From a checkpoint of a small image VQ-VAE.
Model: 27.9M parameters, encoder arch vit, encoder norm layernorm, encoder moe top_k, encoder num experts 4, encoder layers 14, encoder width 384, decoder activation leaky_relu, decoder widths [32, 64, 64].
Training: adamw at rate 0.0015, 3300 steps, batches of 64.
Data: trained on reaction-diffusion patterns (Gray-Scott), 4.4 epochs.
Rows from block 1 of the decoder of a small image VQ-VAE, named by matrix and row number. Each number is 50 + 10 x the weight over its row's rms, rounded and kept within 0 to 99. All counts start at 0. After the name is the row's rms in percent of the matrix's.
After each channel's rows are labels from the 100 images, of 14976, where the channel reaches its highest value: "strongest on" is what is common among them. Only what is clearly more common there than usual is listed. The data: reaction-diffusion patterns (Gray-Scott).
# conv: 3x3 conv (decoder.mid.1.conv.weight, 64x64x3x3, each kernel summed), inputs 0-31

conv.41 132:70 38 46 37 50 50 57 42 39 58 50 47 46 51 50 54 16 37 65 45 53 56 45 38 44 53 41 51 48 47 45 44
strongest on: pastel; vivid

conv.9 103:64 44 53 38 52 60 60 45 51 53 53 42 52 48 67 59 43 48 50 34 63 67 37 38 50 46 05 52 49 51 55 51
strongest on: cool

conv.33 131:52 28 51 53 51 52 55 24 66 51 69 43 65 46 52 49 46 62 41 48 48 57 36 41 49 51 47 56 56 50 42 45
strongest on: vivid

conv.49 063:57 57 46 49 35 53 42 47 59 71 58 46 44 48 48 33 49 42 64 46 52 44 54 57 28 48 47 65 50 42 28 43
strongest on: vivid

conv.61 094:45 43 36 42 53 25 63 57 37 57 60 47 54 62 42 55 40 52 51 53 36 67 60 41 53 56 59 60 50 19 44 31
strongest on: vivid; embossed

conv.10 085:52 36 56 61 51 53 62 38 60 51 46 53 49 47 45 42 34 62 33 44 43 48 48 51 62 44 66 59 63 41 30 40
strongest on: stretched; vivid

conv.29 118:21 39 58 48 53 47 51 42 52 41 47 49 54 45 43 51 56 57 38 47 45 56 49 60 46 44 49 50 40 52 54 52
strongest on: vivid

conv.0 089:42 39 47 44 56 49 51 62 50 56 48 64 66 48 42 57 54 60 50 58 46 54 41 60 54 26 49 52 36 56 45 53
strongest on: embossed; warm

conv.58 121:55 49 57 40 51 47 56 48 41 53 44 37 40 48 49 51 49 40 45 18 54 54 52 51 37 55 30 54 66 49 54 44
strongest on: cool

conv.13 137:54 31 50 71 51 52 36 55 79 45 46 44 57 45 55 39 57 77 49 53 46 43 54 52 64 48 61 51 54 46 48 44
strongest on: vivid

conv.60 116:45 57 47 47 49 53 56 52 43 56 50 61 56 48 43 52 49 44 51 58 44 51 49 57 47 30 54 54 37 53 32 48
strongest on: warm

conv.45 108:42 37 55 59 71 55 52 78 69 43 51 47 68 63 48 50 53 72 41 52 47 52 50 43 60 50 47 52 50 50 59 41
strongest on: vivid

conv.21 094:44 33 56 43 54 34 62 51 53 53 52 57 53 59 43 57 44 45 37 43 50 66 66 55 47 57 53 59 54 43 49 27
strongest on: dark; embossed

conv.7 077:68 41 53 45 50 61 51 39 46 62 52 49 47 57 49 62 38 55 59 46 53 63 31 40 56 42 32 62 48 51 54 43
strongest on: pastel

conv.8 110:47 31 47 62 48 50 58 48 68 50 45 58 66 44 51 56 47 52 45 49 48 51 22 49 56 31 51 48 38 55 52 48
strongest on: pastel

conv.55 101:48 53 50 48 47 45 63 56 56 67 46 46 24 51 45 55 35 54 47 43 58 52 66 54 59 59 59 61 67 36 43 15
strongest on: vivid; embossed

conv.54 117:45 54 55 32 36 48 72 33 39 45 37 49 45 49 45 57 43 19 48 48 50 71 56 54 47 41 51 56 49 46 44 57
strongest on: stretched; embossed

conv.35 074:50 44 67 45 52 55 55 50 53 64 55 67 48 69 45 67 32 54 43 43 52 62 56 55 48 36 43 67 61 49 37 42
strongest on: grey; pastel

conv.17 100:41 57 43 34 38 43 54 26 37 45 63 52 49 48 44 59 40 42 47 45 42 68 40 47 44 47 40 43 33 46 57 57
strongest on: embossed; stretched; grey

conv.3 107:59 44 17 39 49 43 62 48 41 58 43 46 45 44 48 53 33 47 59 45 47 53 48 46 52 51 49 52 46 38 36 40
strongest on: pastel; vivid

conv.36 082:43 58 62 55 55 54 37 46 80 40 41 49 58 59 51 52 54 62 45 46 52 40 48 41 49 38 60 59 54 50 38 38
strongest on: vivid; feed 0.058 kill 0.065

conv.32 108:55 50 49 60 49 44 83 45 29 51 37 50 32 53 47 49 41 30 49 32 51 71 54 46 49 59 33 54 59 50 55 47
strongest on: stretched; embossed; vivid

conv.4 131:45 43 38 34 47 48 59 52 38 53 47 54 59 52 38 50 44 43 53 58 44 56 53 52 44 44 55 47 37 49 32 52
strongest on: warm

conv.59 089:45 38 39 63 38 47 57 48 63 60 49 57 56 52 45 56 45 54 55 54 47 49 53 57 58 44 56 57 44 48 16 47
strongest on: vivid

conv.1 135:46 51 40 50 45 13 58 41 47 55 43 50 36 53 30 51 44 43 49 49 33 55 60 53 52 57 61 51 50 26 44 31
strongest on: vivid; warm

conv.12 117:55 32 55 71 57 53 33 57 85 44 44 53 45 55 59 39 45 83 46 53 46 42 42 48 76 52 56 46 54 50 49 47
strongest on: vivid

conv.57 101:48 58 51 62 56 48 51 77 86 47 34 63 45 62 57 49 51 73 47 51 49 22 59 65 62 50 53 46 48 46 48 54
strongest on: vivid; embossed

conv.37 084:40 38 59 83 44 54 45 38 77 52 35 47 39 55 55 35 52 68 47 54 42 30 60 64 65 50 58 49 46 57 43 49
strongest on: vivid

conv.25 076:39 49 50 64 58 48 35 49 56 51 73 53 44 30 43 51 46 55 41 49 41 50 48 57 51 47 43 58 36 54 50 50
strongest on: vivid

conv.24 113:51 51 48 74 72 41 69 35 38 52 44 60 31 43 50 61 46 33 47 31 43 72 49 48 45 56 50 49 45 57 53 56
strongest on: stretched; embossed

conv.27 089:49 33 48 31 51 45 65 61 44 48 61 36 58 61 48 49 38 58 51 49 44 64 52 27 47 47 43 54 57 28 55 32
strongest on: vivid

conv.18 074:55 64 40 50 48 39 58 57 48 56 43 43 19 45 52 52 65 50 67 41 55 59 41 45 66 61 40 56 45 38 57 39
strongest on: vivid

conv.22 112:41 58 57 45 70 46 52 44 35 38 35 53 51 48 49 70 45 15 46 44 58 63 45 54 47 46 44 56 48 52 41 54
strongest on: stretched; embossed; grey

conv.52 074:36 32 56 41 50 50 48 46 58 56 51 54 43 40 46 53 46 64 36 44 49 55 41 38 69 33 47 46 49 54 55 53
strongest on: vivid

conv.2 107:43 58 53 59 17 50 57 36 47 52 39 49 46 63 48 50 47 50 61 54 59 42 62 52 54 52 55 63 50 43 39 65
strongest on: embossed; stretched; vivid

conv.43 082:49 58 49 66 57 48 42 70 76 52 72 52 71 57 55 43 51 71 40 45 53 49 63 44 41 54 57 63 45 52 44 43
strongest on: vivid; feed 0.078 kill 0.061

conv.63 104:58 43 43 50 59 48 72 47 43 61 39 49 47 59 45 60 33 44 76 50 48 65 50 44 58 48 46 60 49 45 34 41
strongest on: pastel; vivid

conv.34 131:33 51 46 48 43 19 51 46 51 53 48 56 45 53 11 49 53 44 46 52 26 55 66 57 49 58 65 47 47 44 45 37
strongest on: dark; warm